Rows from block 13, named by matrix and row number. Rows with one number belong to one attention dimension. Each number is 200 + 30 x the weight over its row's rms, rounded and kept within 0 to 999. All counts start at 0. After the name is the row's rms in percent of the matrix's.
# q: attention query, key and value (stacked) (model.blocks.13.attn.qkv.weight, 576x192, the q third), inputs 0-191
# k: attention query, key and value (stacked) (model.blocks.13.attn.qkv.weight, 576x192, the k third), inputs 0-191
q.91,109,170,198,265,204,231,223,210,239,226,200,189,194,201,191,183,147,165,174,195,245,177,186,158,220,208,209,235,199,157,192,190,171,171,185,159,181,206,156,172,170,194,209,276,221,192,175,243,153,224,270,177,226,164,230,203,203,186,254,194,244,238,280,173,197,203,182,191,190,177,202,152,170,188,160,222,208,202,235,227,211,219,261,213,221,200,219,226,209,159,233,157,229,140,148,247,208,250,173,202,196,223,231,225,181,200,186,184,145,211,172,205,214,190,148,205,185,217,177,206,233,243,213,277,251,236,269,197,186,164,179,212,219,198,204,174,242,191,189,207,206,145,189,220,154,208,207,213,186,178,212,199,208,197,206,209,194,235,216,210,269,180,197,183,190,245,203,160,167,151,282,222,222,179,145,178,213,179,176,209,224,247,157,165,179,205,214,172,232,188,181,222,208
k.91,112,132,194,172,175,203,190,173,184,220,191,243,154,198,253,178,206,136,184,219,185,213,202,198,168,205,213,184,216,223,191,237,169,185,158,194,177,182,202,188,245,267,195,246,208,123,169,193,172,178,237,222,231,200,201,254,189,205,166,236,217,172,120,167,174,191,207,162,234,193,192,179,163,188,240,236,243,210,159,185,210,218,204,182,194,157,244,175,177,175,194,191,163,202,201,144,215,184,210,121,171,216,208,123,251,200,186,202,202,171,165,189,222,200,193,157,179,193,182,221,166,201,248,161,149,154,172,217,240,206,205,169,179,184,185,229,150,171,217,203,218,209,224,212,165,191,182,233,226,154,218,230,171,210,216,184,228,206,183,248,159,222,192,191,209,171,243,181,221,218,221,223,170,172,148,229,138,198,149,167,168,196,265,187,184,200,206,212,208,203,197,248,122
q.92,094,150,196,198,191,223,183,226,210,197,200,192,240,198,165,216,220,278,253,165,245,161,185,216,198,186,218,210,210,199,258,179,200,145,180,179,232,227,232,192,187,182,230,228,165,242,198,213,222,238,193,165,236,183,134,184,169,161,210,182,184,227,227,180,207,199,207,209,229,170,196,190,197,218,204,251,223,170,263,252,199,206,162,176,175,204,244,190,216,285,254,248,195,209,196,194,164,191,222,250,196,210,191,193,253,241,142,199,216,209,242,224,248,164,231,229,250,217,242,190,182,199,159,275,218,231,195,228,184,204,162,207,198,184,145,192,161,182,201,208,208,216,241,204,195,211,208,205,259,168,160,177,210,172,177,193,181,175,198,169,208,250,156,198,200,150,255,198,233,172,199,218,242,234,227,234,201,215,266,164,218,218,218,229,185,146,157,204,192,223,245,221,157
k.92,099,163,208,211,231,229,192,216,207,214,245,189,169,209,207,216,227,185,164,207,190,160,209,191,264,215,177,167,234,180,216,225,176,186,213,158,178,177,151,190,152,197,197,169,269,166,166,204,184,229,184,171,171,195,225,182,231,182,184,218,163,218,171,216,175,240,206,159,136,191,207,155,160,224,172,232,146,251,194,238,181,199,245,187,189,207,180,208,217,184,178,218,216,206,164,220,210,236,195,181,185,249,220,208,188,226,224,206,246,141,170,246,143,158,170,177,176,191,175,207,200,232,173,177,144,244,242,206,211,115,211,168,239,155,243,155,202,240,182,169,156,174,223,230,196,160,249,143,203,233,200,224,190,226,202,210,192,225,214,215,133,221,202,191,240,208,198,183,251,232,201,234,228,159,148,178,152,210,215,211,199,271,171,165,191,235,207,206,171,177,177,167,255
q.93,089,236,218,206,217,158,233,228,200,223,167,177,264,178,158,153,229,135,209,175,219,228,255,155,194,188,232,230,183,200,220,240,214,207,213,224,193,198,204,198,185,229,192,217,130,201,246,174,250,178,129,205,207,238,125,193,210,200,248,164,173,241,198,233,181,190,129,148,224,177,187,202,197,221,239,215,167,219,181,240,208,195,172,180,119,166,216,157,167,174,140,172,179,161,166,156,243,220,182,213,204,199,144,207,205,219,213,202,183,233,164,224,206,180,184,223,212,223,158,199,213,219,214,199,170,209,229,224,205,192,175,197,177,244,213,166,189,192,163,219,159,196,200,164,267,194,173,222,177,141,241,217,203,154,225,194,175,235,207,200,213,220,162,191,195,168,162,165,242,217,241,180,188,213,205,210,147,115,206,203,220,237,166,180,190,195,203,204,201,224,160,202,237
k.93,098,227,190,226,189,203,202,231,220,228,178,265,173,200,227,168,247,232,182,160,177,169,183,204,189,214,268,207,172,208,205,157,169,211,198,181,210,192,173,170,174,240,197,120,191,160,198,220,166,239,190,201,162,220,194,239,254,187,217,144,199,169,176,201,211,209,229,182,238,195,246,176,137,186,219,141,130,272,200,220,183,177,218,200,157,197,159,230,213,160,164,156,189,206,188,220,174,155,231,154,205,219,204,182,169,197,189,201,204,177,202,175,165,208,172,188,214,206,197,205,196,149,175,172,175,200,250,192,186,186,211,166,220,158,216,203,224,198,250,187,194,163,218,197,178,226,249,202,218,233,241,201,194,178,173,185,208,173,153,233,174,187,141,225,224,181,200,238,206,214,194,203,215,260,171,185,218,292,183,262,193,170,226,197,186,261,251,293,191,208,175,198,173
q.94,093,192,245,179,205,252,199,232,178,210,180,239,157,182,260,251,173,206,183,183,212,196,187,196,218,183,162,161,235,205,246,181,204,171,165,211,193,205,194,159,210,187,176,173,196,188,247,209,306,197,199,137,221,185,187,197,199,168,215,194,164,198,222,181,221,266,262,203,196,200,214,184,121,188,198,190,204,238,259,209,168,193,191,184,170,201,105,172,232,183,213,203,193,174,220,202,185,158,105,185,171,199,165,181,230,161,176,222,237,169,174,229,162,197,190,237,184,210,231,192,205,182,178,166,207,187,181,222,202,251,240,195,202,206,151,171,209,186,211,204,153,241,234,165,214,110,235,213,191,207,215,207,236,179,242,203,188,179,217,198,194,219,224,210,216,226,210,186,191,131,187,207,179,249,219,202,141,203,210,209,164,258,212,160,198,243,186,196,193,237,188,170,235
k.94,096,214,201,186,185,216,141,208,199,191,180,185,224,187,201,218,184,161,233,244,202,180,200,216,199,193,166,215,177,168,198,151,206,189,185,248,171,138,213,158,149,175,224,156,232,243,163,208,198,181,215,144,201,149,216,213,194,181,252,187,212,274,177,232,199,185,169,205,199,130,197,135,213,186,211,179,247,157,159,257,164,231,204,170,224,190,242,198,208,204,131,215,180,199,172,194,287,164,185,155,231,207,175,148,219,206,210,179,184,228,243,241,266,188,181,224,186,186,206,223,145,256,223,188,155,193,172,187,219,123,185,222,166,185,205,202,169,190,192,192,163,206,231,247,185,162,206,160,178,210,193,212,200,223,214,162,206,249,226,211,197,191,192,216,194,198,196,156,240,170,194,198,217,188,194,206,203,156,182,136,223,236,184,212,274,220,142,201,197,189,221,211,240
q.95,084,186,233,227,215,196,181,222,186,204,217,257,188,179,214,175,204,228,223,220,233,237,133,146,214,196,225,209,226,188,194,196,205,141,231,241,212,171,193,165,187,231,206,224,217,221,185,261,238,257,224,134,253,195,194,219,179,203,233,179,183,174,230,156,183,285,235,192,246,239,230,170,216,145,231,186,234,188,167,223,201,198,186,188,216,280,194,210,251,190,195,214,170,152,160,178,243,213,169,166,191,185,190,216,220,136,168,202,174,172,193,188,230,200,181,210,176,162,192,217,223,206,233,186,94,171,160,161,200,133,156,194,192,172,245,210,201,160,199,224,168,188,186,220,154,172,216,212,194,204,190,211,198,196,203,193,193,170,243,216,192,174,176,228,262,151,186,189,179,221,185,205,187,210,276,199,246,215,220,209,244,197,188,204,232,237,190,205,214,172,173,185,254
k.95,088,202,183,177,209,218,151,188,205,153,171,229,195,147,195,206,164,191,202,221,251,200,204,199,173,182,205,176,180,200,156,201,145,204,144,225,215,189,228,177,191,194,205,222,204,157,173,205,216,190,207,178,208,241,164,137,252,143,171,235,223,184,202,175,204,161,216,203,189,150,213,228,260,260,220,224,205,198,206,232,156,198,182,201,192,168,189,183,241,156,208,211,175,202,223,171,206,217,187,182,207,138,240,213,219,259,217,177,209,177,236,224,246,159,208,140,245,233,194,209,203,245,217,160,232,130,215,187,206,162,216,180,168,147,194,146,187,232,193,197,172,177,199,195,166,142,246,202,152,210,227,210,202,185,173,162,135,159,231,203,141,205,218,152,180,202,136,243,211,163,131,166,259,211,219,232,133,201,171,200,205,224,161,173,205,212,172,180,219,191,205,177,197
q.96,098,222,293,187,212,149,198,277,259,216,173,220,257,198,192,175,190,246,260,204,213,203,238,207,190,194,160,173,216,219,192,167,196,226,195,204,165,186,193,204,154,227,187,189,187,207,200,227,236,177,264,173,205,245,157,213,211,144,241,202,141,235,231,201,206,169,162,256,190,201,176,236,221,180,218,239,180,219,209,210,194,191,200,239,182,221,187,232,146,216,159,182,178,199,210,168,168,158,159,219,259,148,181,241,248,163,142,175,216,186,195,206,163,212,167,188,180,206,189,171,194,182,230,221,166,226,171,213,179,201,209,208,262,199,194,218,187,195,165,178,195,167,179,209,194,225,216,248,196,259,204,117,183,193,225,240,176,214,206,167,258,202,219,216,201,195,220,210,179,199,156,226,265,200,234,138,190,212,161,191,174,216,171,200,166,196,208,203,188,213,237,269,178
k.96,089,203,175,225,195,228,130,252,227,176,207,192,213,167,159,187,243,196,179,171,226,186,181,147,231,216,139,208,182,166,229,167,156,192,230,167,207,198,166,238,179,187,219,220,204,195,218,218,241,168,258,219,124,197,175,149,185,203,218,186,203,206,221,226,191,172,164,215,174,199,202,222,234,276,280,181,228,175,227,167,235,190,156,254,187,214,189,215,216,215,150,205,227,202,182,177,254,247,233,165,203,139,185,219,171,201,276,251,223,182,211,246,171,214,197,221,240,212,169,204,169,229,225,179,178,249,217,178,179,198,215,198,194,190,198,222,197,154,180,182,199,184,160,204,175,216,211,218,144,195,213,117,191,161,216,211,181,190,200,226,177,222,210,239,144,207,169,154,231,188,200,197,141,186,188,253,232,181,179,201,194,178,219,180,235,253,180,191,242,147,199,188,172
q.97,121,180,234,193,252,182,180,200,207,180,211,196,222,221,156,222,148,203,205,206,203,249,166,209,178,245,205,188,182,209,214,162,202,259,199,236,193,167,157,186,187,186,169,192,173,205,236,184,214,233,207,140,202,158,165,187,243,129,219,209,186,228,220,182,194,181,219,189,177,130,185,223,222,149,259,214,204,257,226,168,217,157,194,162,196,209,197,217,192,181,188,252,247,192,198,220,176,186,234,189,208,176,177,220,182,164,198,124,224,187,210,209,230,230,191,154,159,233,190,223,273,152,220,208,199,264,236,178,210,236,199,160,238,198,118,207,138,191,233,217,200,172,175,201,247,223,227,203,237,248,219,226,205,201,203,314,211,227,221,228,194,212,226,170,212,222,234,158,208,241,168,199,195,198,218,168,175,198,179,167,201,189,196,163,202,205,189,174,144,237,182,181,245
k.97,107,174,174,192,211,212,210,200,211,185,212,200,134,169,196,174,227,160,164,195,186,166,228,198,164,195,260,212,236,224,166,162,147,232,203,167,190,197,147,201,203,239,228,158,232,225,200,193,203,207,271,206,221,193,184,190,203,196,217,219,228,175,152,235,241,200,207,207,173,205,171,200,192,191,223,206,229,198,186,239,233,208,188,253,149,182,207,225,228,228,195,158,165,157,191,212,199,167,192,179,219,176,198,203,178,206,230,209,183,174,215,239,198,203,198,209,245,176,200,176,219,204,177,220,204,218,229,236,171,195,156,184,191,171,222,166,228,209,249,178,188,225,199,215,237,214,238,242,194,220,200,184,160,188,141,238,161,142,188,219,193,263,179,199,93,257,257,183,170,214,244,146,262,232,221,246,186,130,182,219,221,218,150,157,141,212,266,216,167,270,206,178,192
q.98,110,188,214,176,185,148,157,223,210,204,187,178,235,187,203,187,204,195,215,154,186,231,177,209,178,204,215,207,185,191,177,204,171,246,223,196,195,198,177,204,229,263,183,221,174,252,196,216,155,250,239,218,167,159,197,233,214,167,242,234,203,255,234,216,198,193,156,174,177,187,159,207,170,216,256,181,167,231,246,190,261,187,215,238,179,137,209,151,193,240,225,176,166,250,178,192,196,239,225,209,258,232,146,186,212,226,166,243,200,220,163,239,209,211,211,193,126,204,197,178,251,165,220,209,169,190,244,217,240,228,211,256,236,215,180,198,142,230,161,156,248,160,220,211,225,196,180,166,240,231,210,184,175,188,192,266,162,237,183,205,195,161,177,143,179,247,199,238,218,172,255,213,228,233,196,158,208,202,169,179,168,218,176,196,239,262,214,220,179,226,196,176,181
k.98,100,185,254,170,180,232,185,209,145,205,181,228,207,260,231,202,221,208,221,191,214,223,222,160,179,172,176,235,197,194,125,151,177,175,219,237,140,250,127,197,121,210,217,113,220,184,190,183,188,200,170,214,204,222,164,181,194,192,255,182,209,204,200,147,176,159,219,270,200,194,271,178,167,170,179,219,277,207,181,252,216,189,229,205,200,160,176,257,227,227,205,199,165,196,190,161,150,179,195,186,192,183,230,219,182,178,203,237,224,196,199,147,149,242,177,165,220,183,190,212,229,206,180,173,172,194,169,184,228,214,134,219,170,191,226,190,229,137,195,220,185,237,197,206,193,198,166,190,172,218,199,217,185,139,245,191,187,166,170,228,228,169,185,204,149,158,215,173,209,260,228,207,194,206,216,241,187,204,183,212,200,227,205,175,186,246,231,216,184,175,196,207,188
q.99,116,153,133,235,209,244,191,179,213,183,210,216,155,181,242,229,207,168,128,189,214,204,188,165,216,210,212,235,189,172,275,237,251,206,226,245,203,261,204,213,205,202,216,196,182,202,191,158,132,144,173,247,209,171,243,207,213,195,153,205,203,178,220,207,187,209,180,189,199,210,178,226,191,195,231,169,206,216,253,151,171,241,218,201,242,228,220,194,212,162,221,250,222,228,193,220,209,190,213,167,230,231,241,235,185,176,244,157,193,154,178,207,212,216,175,196,157,218,234,233,202,212,174,114,211,245,211,213,236,148,199,180,230,182,190,210,201,201,219,185,203,201,168,195,293,200,177,188,211,196,221,238,202,189,171,227,206,173,240,226,192,190,256,251,181,156,262,210,198,239,194,185,151,189,152,215,247,222,221,221,156,156,204,194,230,191,177,181,225,208,235,194,270
k.99,105,163,194,207,262,215,237,199,184,221,171,201,233,188,230,165,207,190,226,166,195,239,152,183,228,204,209,162,179,163,182,260,223,173,165,261,208,192,224,196,188,223,205,175,187,218,191,237,164,199,160,271,228,175,204,225,183,193,171,232,163,189,191,255,250,162,182,191,178,218,214,209,162,154,214,236,185,223,192,152,187,211,176,226,199,208,231,202,246,127,176,273,239,149,166,246,138,207,221,226,302,185,196,232,124,165,206,212,217,253,148,220,215,197,185,187,226,220,204,164,204,215,173,178,153,175,198,186,153,186,199,194,247,197,185,212,234,212,224,173,177,192,170,165,235,192,203,208,242,182,175,172,226,192,206,238,176,175,204,217,194,198,165,192,159,206,208,186,153,170,219,191,231,237,200,206,202,195,147,182,176,228,235,165,243,147,202,159,196,232,226,242,224
q.100,123,203,199,238,173,169,191,263,249,200,151,177,190,176,158,234,234,184,225,202,172,209,191,149,195,245,207,189,211,187,191,192,189,128,187,193,218,216,212,183,166,196,180,229,143,144,236,211,184,202,179,194,196,203,178,185,203,212,220,220,203,230,194,169,156,212,241,146,180,186,148,187,209,240,233,242,193,207,163,230,208,208,192,176,169,203,157,149,208,172,234,214,186,153,204,212,197,202,220,198,171,240,249,263,174,252,203,213,227,200,224,201,201,212,119,219,248,152,180,200,154,151,214,258,188,222,237,186,247,251,160,235,227,197,239,179,168,225,202,266,153,160,204,166,167,233,229,244,214,156,174,213,203,203,240,205,181,217,195,220,202,270,192,225,212,224,179,233,211,198,253,259,205,226,207,205,161,189,162,223,217,191,253,155,194,184,222,175,177,220,163,209,143
k.100,113,179,247,206,236,166,193,211,200,169,197,159,198,218,210,178,222,226,279,194,194,199,232,228,206,198,212,239,234,258,185,146,188,258,215,198,170,184,191,163,102,202,173,186,245,148,230,224,184,157,255,167,199,217,166,198,191,176,267,183,251,182,229,205,195,200,268,198,236,225,168,222,197,228,222,185,249,178,213,241,180,210,212,160,186,193,173,206,186,268,235,226,232,201,190,194,250,204,223,193,154,184,225,203,196,263,182,179,188,242,155,209,190,167,179,166,214,186,200,197,200,168,197,199,267,183,152,209,203,242,223,176,221,158,227,217,193,218,220,247,217,157,192,229,214,183,193,173,218,180,218,196,179,219,207,135,176,272,227,176,260,191,134,183,196,186,212,171,156,178,228,211,203,174,172,177,175,198,127,227,193,150,210,175,198,190,163,210,212,195,209,180,195
q.101,098,262,217,232,187,210,229,172,218,174,202,231,165,181,267,201,247,183,213,181,160,197,253,153,236,178,209,205,228,193,216,221,209,155,189,194,228,190,249,203,303,141,189,223,208,188,266,217,250,203,197,194,187,182,180,203,195,221,198,259,173,212,206,195,161,236,246,192,136,206,257,176,238,174,169,215,275,163,165,144,207,226,156,243,234,215,157,141,223,185,248,179,228,215,188,160,183,216,191,175,211,212,181,259,203,231,235,283,242,192,217,230,151,170,212,241,192,224,220,221,205,208,207,214,222,154,193,171,219,195,221,188,219,179,206,203,215,229,233,165,206,249,230,247,189,190,191,178,167,182,207,268,174,189,181,179,182,225,167,156,184,204,234,195,215,184,171,208,186,186,177,193,196,181,166,207,194,187,218,258,183,211,184,203,216,188,210,198,222,202,200,143,173
k.101,094,223,205,189,194,140,208,168,212,236,142,212,209,217,178,207,246,207,219,223,189,215,156,212,234,194,149,229,217,211,232,168,248,203,244,235,171,160,167,203,239,158,194,208,213,230,173,236,186,230,197,198,160,182,260,206,100,194,168,199,166,211,246,186,165,148,246,140,188,207,211,210,198,166,187,160,189,259,210,227,171,176,232,134,173,164,150,170,176,212,224,202,183,164,204,190,241,208,169,198,113,199,200,190,205,240,151,209,192,191,208,146,170,254,236,159,180,242,217,210,163,239,203,201,182,199,209,194,199,194,185,188,228,193,250,233,224,165,285,194,238,247,248,187,170,173,197,179,202,184,176,186,246,210,242,197,223,188,219,215,213,196,177,165,185,145,131,211,175,192,212,173,200,219,191,182,232,238,179,188,207,184,174,208,226,215,184,158,198,186,213,232,213
q.102,112,246,194,183,185,201,225,161,196,179,163,137,195,241,207,230,177,190,213,200,175,162,247,203,176,195,254,183,189,257,168,187,191,171,212,178,257,154,229,159,174,176,271,149,216,247,155,155,170,153,211,160,175,242,180,170,223,216,163,177,216,155,201,183,216,237,257,202,224,158,254,199,228,245,218,208,155,160,206,276,215,213,215,230,201,219,144,194,196,181,173,188,213,174,223,172,195,152,199,190,177,171,199,169,207,192,221,146,177,215,182,182,212,204,170,165,210,239,226,184,176,178,166,241,167,180,214,171,188,159,224,196,168,190,242,207,256,191,204,183,160,229,180,203,146,203,209,155,201,158,207,205,234,168,193,237,233,182,210,164,188,188,195,196,185,213,218,202,209,200,214,195,179,163,225,211,211,183,146,244,239,165,287,173,199,175,196,179,189,194,111,223,183
k.102,109,182,234,124,216,191,186,200,249,181,178,219,213,199,203,168,211,253,215,222,219,195,238,191,197,186,183,225,205,214,212,155,197,237,150,163,181,205,228,219,189,186,170,269,204,179,207,166,252,241,211,200,200,220,222,160,183,196,204,192,180,205,168,230,234,261,211,186,220,193,246,206,241,219,175,155,203,158,175,184,204,179,265,199,222,218,251,208,197,185,218,188,213,208,216,192,220,192,200,166,191,244,162,147,240,248,279,146,192,199,129,201,218,214,222,192,251,186,168,209,184,203,219,206,216,203,189,217,199,193,245,219,239,251,224,217,246,210,226,189,237,200,146,208,253,173,218,214,187,153,173,235,186,195,187,297,198,212,140,246,233,208,178,168,225,216,219,231,185,175,154,146,121,200,256,188,207,189,191,164,199,174,224,162,178,234,251,199,211,219,168,191,228
q.103,113,219,216,201,217,237,191,202,178,191,187,201,204,180,207,137,178,199,208,168,167,243,198,215,219,183,220,196,183,203,154,236,133,175,183,165,136,174,173,176,218,225,240,174,185,275,231,238,241,232,255,236,215,168,178,186,219,208,217,219,205,256,220,193,130,163,223,226,215,204,250,186,252,262,208,245,181,246,183,222,208,174,172,191,209,197,198,212,127,207,155,211,182,166,228,235,191,250,221,176,179,177,175,186,210,216,158,201,212,267,212,258,121,209,175,230,248,213,242,167,189,168,270,214,205,233,177,176,225,220,209,193,206,233,189,200,214,171,176,171,202,161,204,188,161,162,233,275,183,171,173,183,223,193,177,175,182,186,172,202,204,188,116,180,238,210,181,201,192,153,217,236,224,214,228,191,163,167,220,207,217,217,188,207,200,157,199,211,184,199,183,237,161
k.103,113,229,211,162,172,196,191,244,190,191,209,205,205,226,230,165,220,138,224,224,205,206,196,165,220,181,189,245,198,229,173,210,197,247,215,178,189,214,198,232,238,238,190,210,181,191,201,171,187,164,216,162,130,248,177,229,196,121,185,180,218,167,187,189,195,225,204,183,208,227,205,187,234,228,172,180,216,210,215,239,228,176,196,191,211,151,202,214,174,175,231,171,169,214,227,133,258,180,173,157,166,168,193,129,209,256,220,218,188,187,247,223,214,190,145,209,207,203,132,241,213,183,198,198,198,223,143,197,204,205,216,239,144,236,218,145,195,105,163,175,236,228,240,208,200,221,218,175,198,184,211,200,172,236,252,167,266,202,181,181,193,228,182,236,179,207,247,159,238,250,222,177,182,256,158,203,128,183,138,204,233,188,176,204,207,196,186,218,241,215,199,182,192
q.104,115,172,188,193,252,228,196,225,234,206,225,144,268,193,207,259,187,261,184,178,219,208,193,214,220,195,269,236,257,272,232,175,181,182,186,213,206,160,185,187,234,129,197,227,225,186,269,219,246,199,203,206,207,209,228,242,225,175,166,171,186,199,206,166,207,231,225,185,214,148,195,194,207,170,185,196,209,240,141,212,202,193,176,202,194,202,226,220,228,217,198,239,175,264,216,178,208,232,182,224,226,166,190,196,249,116,219,174,223,179,234,201,218,211,199,157,211,213,179,199,211,258,228,201,195,211,207,155,157,304,258,182,203,205,215,205,164,127,215,190,247,233,191,208,215,210,218,188,208,226,207,182,211,202,236,195,241,201,178,221,194,160,239,200,197,190,209,198,230,230,151,181,208,212,157,209,173,203,232,157,218,151,172,197,157,222,144,220,186,238,233,178,231
k.104,118,185,241,205,246,207,193,188,222,206,178,264,192,214,146,229,223,166,158,185,205,191,212,207,138,196,217,186,189,161,219,201,230,204,192,225,223,233,198,203,237,212,239,210,144,234,159,213,174,178,235,160,213,195,202,150,160,269,135,221,223,243,152,232,213,164,131,246,176,214,232,178,204,237,232,211,226,184,244,196,234,178,175,210,147,222,238,170,220,189,128,207,160,152,216,192,168,237,217,181,210,200,154,179,186,217,194,180,183,171,207,200,192,160,189,164,169,226,164,171,164,219,167,171,147,187,232,231,255,209,193,234,188,201,205,185,196,212,221,208,190,242,184,207,245,169,212,255,187,203,189,192,202,154,239,209,166,223,188,180,209,223,192,214,178,263,243,202,214,164,213,218,207,205,189,277,226,178,203,168,216,221,111,161,246,163,223,139,193,199,196,189,177
q.105,118,262,148,188,221,232,194,200,179,214,226,201,153,218,214,153,162,148,234,209,239,245,203,163,217,200,190,177,206,191,215,193,227,220,224,179,200,212,193,250,169,239,208,232,199,194,216,216,200,193,189,189,231,177,247,199,257,189,235,254,194,218,216,170,204,191,222,185,179,226,216,227,208,213,174,187,193,171,203,105,229,199,208,149,183,244,209,160,240,195,231,236,194,229,211,172,195,195,175,188,149,203,236,211,208,172,241,230,199,158,179,201,166,227,188,227,132,219,130,264,182,227,198,194,193,206,180,218,176,199,201,194,209,213,169,230,183,192,234,214,198,218,245,167,274,236,177,169,154,217,184,270,177,147,237,223,200,197,176,240,202,198,182,187,202,169,226,130,193,245,259,204,214,173,185,177,162,220,284,216,236,199,208,237,269,187,177,187,209,261,235,196,227
k.105,108,171,167,233,217,165,269,229,182,217,195,238,174,125,158,177,213,191,145,200,184,211,247,160,215,193,221,221,212,201,200,183,185,183,182,210,161,186,221,218,217,208,202,174,220,248,130,211,222,206,186,250,212,200,215,232,213,203,195,214,172,213,218,217,163,166,206,193,197,204,177,233,164,125,134,232,168,207,202,242,155,228,211,175,192,208,183,223,178,234,184,218,227,218,198,229,205,187,227,210,218,189,215,235,247,224,162,214,189,192,224,183,232,203,175,158,158,236,248,174,250,194,238,229,170,222,255,215,201,196,166,149,228,160,138,172,238,196,139,212,212,193,184,216,197,143,231,251,205,193,144,208,181,191,209,203,211,257,202,188,213,189,231,184,200,176,236,201,229,155,139,157,245,183,206,254,251,240,156,245,239,220,202,210,202,196,123,222,180,157,223,236,196
q.106,113,197,132,230,245,198,228,145,175,208,238,170,217,228,198,206,268,186,198,180,206,182,169,154,207,228,251,196,210,233,227,172,201,172,237,245,243,190,193,249,255,192,218,199,189,216,208,181,164,194,218,211,167,181,284,181,249,204,208,140,241,140,158,218,158,209,186,198,235,172,220,181,187,253,183,226,200,193,236,167,211,228,181,226,207,246,177,206,257,235,217,179,177,179,228,236,182,262,170,242,164,200,196,243,222,185,187,196,206,214,191,220,218,195,178,202,151,201,200,201,197,190,162,190,206,251,200,148,157,186,256,222,189,177,222,143,190,174,176,169,270,201,233,187,208,156,193,215,219,176,172,209,240,179,177,191,180,181,232,189,155,166,174,233,133,189,155,210,246,213,239,225,197,189,167,208,249,207,197,198,214,167,226,208,199,176,183,248,181,250,263,199,223
k.106,099,200,202,129,154,227,258,222,163,210,223,232,250,134,231,208,229,144,192,207,232,223,193,171,228,219,187,218,191,231,155,205,170,200,144,215,186,185,259,163,188,231,213,207,219,204,178,188,215,184,199,225,199,233,217,227,208,174,217,194,207,182,179,183,233,200,190,200,184,196,181,188,208,178,211,230,199,194,219,163,205,274,234,172,195,239,236,153,166,223,160,161,225,199,170,151,141,239,200,191,223,216,221,189,165,198,202,211,210,229,198,254,230,204,187,161,256,200,159,219,193,120,211,173,224,177,204,245,235,197,142,189,162,175,229,194,222,203,166,195,228,145,238,143,206,213,169,176,204,156,194,159,169,203,231,233,153,237,193,181,226,213,138,205,210,168,234,220,173,171,245,179,211,150,202,241,140,213,134,185,188,204,240,244,254,202,161,203,234,198,165,209,215
q.107,106,189,229,267,208,120,98,215,187,176,204,171,236,216,218,168,174,225,197,191,188,213,264,187,194,237,219,209,182,192,204,239,185,201,165,197,185,213,157,211,200,220,222,200,213,233,193,209,187,167,267,252,197,186,221,248,208,210,210,230,197,229,214,203,174,190,219,157,191,224,161,205,243,270,255,191,177,205,204,167,168,234,162,247,199,217,200,166,180,221,193,247,177,238,189,187,202,215,186,171,207,202,197,236,262,207,196,138,177,201,216,166,218,205,159,214,216,238,184,200,181,211,195,209,167,233,201,171,191,213,179,251,188,158,209,186,195,183,171,124,201,156,199,224,179,184,196,239,204,171,173,144,225,190,260,127,196,182,207,166,162,230,121,179,175,228,188,187,174,200,251,182,188,196,139,180,199,250,201,211,198,231,178,214,217,204,167,178,162,191,241,270,172
k.107,108,206,185,160,164,174,178,187,209,186,237,266,282,230,214,224,241,208,191,231,229,235,218,199,211,207,168,207,188,175,216,181,225,159,236,200,206,188,177,178,257,188,167,183,179,208,163,240,177,181,164,175,139,196,224,203,167,197,153,268,224,178,172,223,212,142,182,157,195,207,185,191,187,230,237,215,181,221,206,244,173,201,178,197,240,163,180,223,191,183,184,167,212,173,206,212,241,222,241,208,246,198,231,150,190,216,164,206,176,208,229,225,155,140,192,169,205,189,154,209,272,193,169,202,178,244,229,166,187,228,255,241,236,181,191,238,183,170,179,134,211,188,201,195,208,169,198,192,194,255,210,196,222,215,193,204,202,226,219,151,230,228,216,154,267,162,197,188,206,222,162,169,191,147,155,227,245,174,181,246,165,187,244,208,258,213,154,199,206,190,200,266,152
q.108,103,197,261,206,205,213,154,199,205,200,221,212,202,193,197,154,197,235,281,188,174,170,235,210,199,183,222,258,220,211,170,238,201,236,242,204,214,208,219,247,200,229,191,220,250,213,233,219,158,173,223,173,221,144,206,224,148,175,178,210,201,190,192,213,222,195,154,172,207,230,195,214,220,203,196,175,198,175,203,195,178,231,249,144,204,172,252,231,143,188,173,250,237,214,169,182,215,266,195,211,198,168,164,183,221,181,186,202,187,232,142,239,148,191,221,224,214,232,213,226,220,227,173,149,201,196,157,152,181,195,222,139,245,171,241,195,258,199,149,206,211,174,227,220,125,188,217,304,171,160,138,239,157,199,193,186,208,187,182,238,184,201,199,187,207,157,225,179,186,216,210,173,175,230,197,185,220,198,257,183,233,213,143,230,179,217,202,154,190,205,227,187,233
k.108,109,174,160,206,234,203,186,159,198,203,233,207,170,239,212,238,198,200,161,264,153,202,216,174,197,188,168,201,254,196,154,205,198,143,204,185,197,213,222,212,264,239,157,207,178,199,205,224,170,230,171,175,160,229,201,212,181,166,175,225,164,201,200,191,201,189,163,219,182,178,240,221,261,205,203,202,185,202,213,175,188,146,158,216,200,183,204,198,204,178,210,174,265,231,231,168,217,205,224,147,211,189,230,181,243,154,195,245,183,236,146,161,200,184,222,264,195,211,230,201,183,208,177,186,180,176,202,213,171,206,217,206,165,146,207,151,251,237,159,212,267,202,216,194,164,276,209,204,180,166,201,232,228,218,274,168,209,211,257,164,191,194,165,199,146,219,203,218,212,268,255,220,168,221,189,191,192,214,167,205,156,255,184,258,229,273,184,175,244,174,191,200,169